config = dict(
    norm='rmsnorm',
    residual_init='zero_last',
    momentum=0.9,
    batch_size=512,
    epochs=16.8,
)
Rows from expert 3 of block 4, named by matrix and row number. Rows with one number belong to one neuron. Each number is 50 + 10 x the weight over its row's rms, rounded and kept within 0 to 99. All counts start at 0. After the name is the row's rms in percent of the matrix's.
# up: expert up (model.blocks.4.mlp.up, 8x128x256), inputs 86-171
# down: expert down (model.blocks.4.mlp.down, 8x256x128, transposed), outputs 86-171
up.67 126:41 61 27 53 51 38 45 71 46 51 50 39 46 47 51 53 51 63 27 33 39 44 44 45 34 56 51 40 62 53 38 40 41 27 54 48 69 57 26 39 36 50 55 45 49 48 43 45 47 34 51 40 46 59 30 39 51 50 55 45 52 40 54 44 42 58 56 41 62 52 56 49 48 53 53 47 49 45 50 47 66 61 35 51 45 55
down.67 097:58 32 74 58 49 64 55 30 50 55 39 61 54 26 60 35 48 51 57 65 33 55 45 48 55 46 79 44 46 53 46 53 54 41 50 49 49 54 51 67 41 51 55 48 31 43 20 30 44 62 50 50 50 50 41 46 46 46 55 44 50 60 36 39 56 39 61 45 39 51 57 59 54 41 47 55 41 44 61 62 49 53 72 61 58 50
up.68 029:35 49 41 47 55 43 46 37 59 49 51 55 52 53 42 30 71 47 38 43 68 42 58 39 59 58 64 49 41 62 54 60 40 27 55 59 47 51 68 45 41 41 33 44 40 42 54 57 43 32 48 48 44 52 47 40 52 46 57 51 41 27 48 51 58 61 41 48 34 49 64 35 69 42 50 40 59 55 50 48 58 45 38 58 46 54
down.68 024:39 40 53 49 51 44 33 60 61 66 63 45 38 34 41 54 35 60 39 58 50 37 42 30 34 53 60 45 61 56 47 51 45 51 58 45 68 43 65 37 61 47 53 48 66 60 32 65 59 25 63 52 66 55 47 52 45 48 54 38 57 54 50 61 56 57 54 52 48 49 42 68 62 44 49 60 64 42 34 36 47 46 44 56 57 44
up.69 066:65 54 37 58 49 71 51 52 52 42 32 69 45 42 59 29 54 58 66 48 57 68 51 45 48 44 35 56 57 47 52 54 58 55 55 39 49 41 51 64 60 54 51 43 59 45 47 34 44 26 50 51 58 59 43 59 66 53 55 45 65 59 50 53 36 53 59 29 46 56 57 46 47 45 62 63 54 46 52 59 53 53 54 47 63 69
down.69 065:38 55 71 55 36 25 46 51 50 57 57 48 47 51 44 64 43 44 46 43 55 50 49 48 58 53 58 43 50 50 51 43 56 50 53 51 34 52 32 38 54 47 66 55 52 50 56 44 38 71 58 60 60 49 57 48 40 33 55 67 41 63 48 22 38 29 48 49 67 48 41 59 52 67 52 44 49 55 48 49 53 71 52 56 65 51
up.70 020:48 57 48 49 46 29 39 58 48 42 53 33 57 53 56 47 67 50 47 33 65 44 37 51 53 60 48 54 51 61 54 32 40 36 51 41 54 41 67 39 58 50 55 36 55 40 44 46 59 23 48 46 61 64 49 53 54 36 51 54 63 36 51 43 42 54 56 42 55 42 43 47 46 52 45 51 71 45 46 55 59 59 42 58 28 41
down.70 019:61 44 54 59 54 30 39 52 48 56 55 43 55 29 30 52 36 53 50 57 28 52 51 37 38 45 64 41 62 51 44 57 50 58 43 49 50 24 64 54 46 57 54 59 73 56 17 49 74 46 42 44 41 50 63 52 57 42 49 45 66 54 41 38 37 46 61 51 59 40 35 56 59 60 49 65 46 31 32 54 38 52 52 56 51 48
up.71 021:48 73 46 36 42 30 43 67 52 47 51 58 36 55 56 33 70 70 36 36 40 43 54 55 51 60 48 42 70 50 53 42 46 46 47 40 52 46 53 17 73 49 53 61 60 50 45 56 44 32 67 49 64 54 40 36 38 50 53 69 46 44 43 63 57 63 47 54 52 46 32 63 33 43 50 51 48 38 41 56 65 69 36 66 52 54
down.71 019:42 44 45 60 53 55 63 66 54 44 41 56 32 64 59 38 63 29 77 50 48 55 48 28 39 53 53 63 43 51 43 59 58 39 48 40 57 61 50 66 36 52 53 62 48 62 35 43 55 45 50 33 31 58 49 42 48 39 50 58 58 48 58 12 38 47 52 54 61 56 35 48 50 91 52 45 59 53 53 48 46 37 59 50 50 49
up.72 112:47 44 29 34 48 33 63 41 49 66 44 28 48 41 53 62 45 24 51 40 49 32 39 59 50 60 50 42 63 43 55 50 49 49 53 53 38 37 55 30 52 47 42 36 57 43 49 51 62 46 50 48 40 50 58 44 48 57 50 45 41 46 34 34 59 51 41 35 69 47 54 59 49 52 47 53 46 50 43 49 44 54 58 50 52 49
down.72 104:28 50 52 45 60 65 39 49 37 68 61 37 58 42 55 57 30 61 47 62 49 45 38 67 55 44 65 59 53 55 53 51 43 71 59 58 49 52 45 49 59 44 45 48 21 66 59 49 70 68 40 62 58 50 63 62 35 68 56 50 56 48 41 62 63 48 53 49 44 65 55 49 54 45 46 59 41 62 59 53 33 50 48 50 51 49
up.73 009:41 66 37 40 27 35 38 62 54 40 52 42 33 61 50 48 71 58 21 28 50 56 42 53 45 67 44 39 41 58 47 37 50 42 46 31 45 41 64 32 42 45 54 55 53 45 37 48 34 39 68 52 61 53 32 38 49 52 62 56 41 43 44 65 53 52 50 46 61 39 42 49 38 51 57 50 44 49 44 55 61 68 40 52 48 49
down.73 009:58 36 43 62 54 56 46 43 55 53 46 56 40 37 48 33 34 45 56 49 33 49 50 34 24 52 51 55 57 52 40 53 53 41 37 48 71 60 48 62 39 58 58 56 58 55 27 41 56 20 48 36 19 51 42 35 47 37 45 51 62 55 56 39 41 49 63 44 63 37 45 58 52 63 51 55 50 33 36 53 41 40 59 45 62 50
up.74 020:42 65 46 42 39 54 37 49 40 60 54 37 60 58 49 43 45 32 36 40 56 48 39 67 54 64 40 48 47 55 43 51 43 48 46 35 34 59 51 33 37 42 55 30 33 47 55 33 48 57 53 50 45 53 48 30 45 65 61 56 43 40 44 60 44 61 57 52 48 64 52 42 49 46 50 36 39 58 56 52 57 62 62 40 33 49
down.74 017:54 57 39 59 45 45 49 22 46 55 41 31 40 37 50 42 38 51 67 51 51 47 42 51 37 41 54 56 55 52 49 56 51 55 40 49 60 42 56 45 50 44 41 59 38 41 51 41 64 26 48 49 43 59 47 34 42 41 51 38 48 63 57 49 54 60 49 51 45 40 40 71 47 53 61 51 51 35 70 55 37 41 54 47 66 58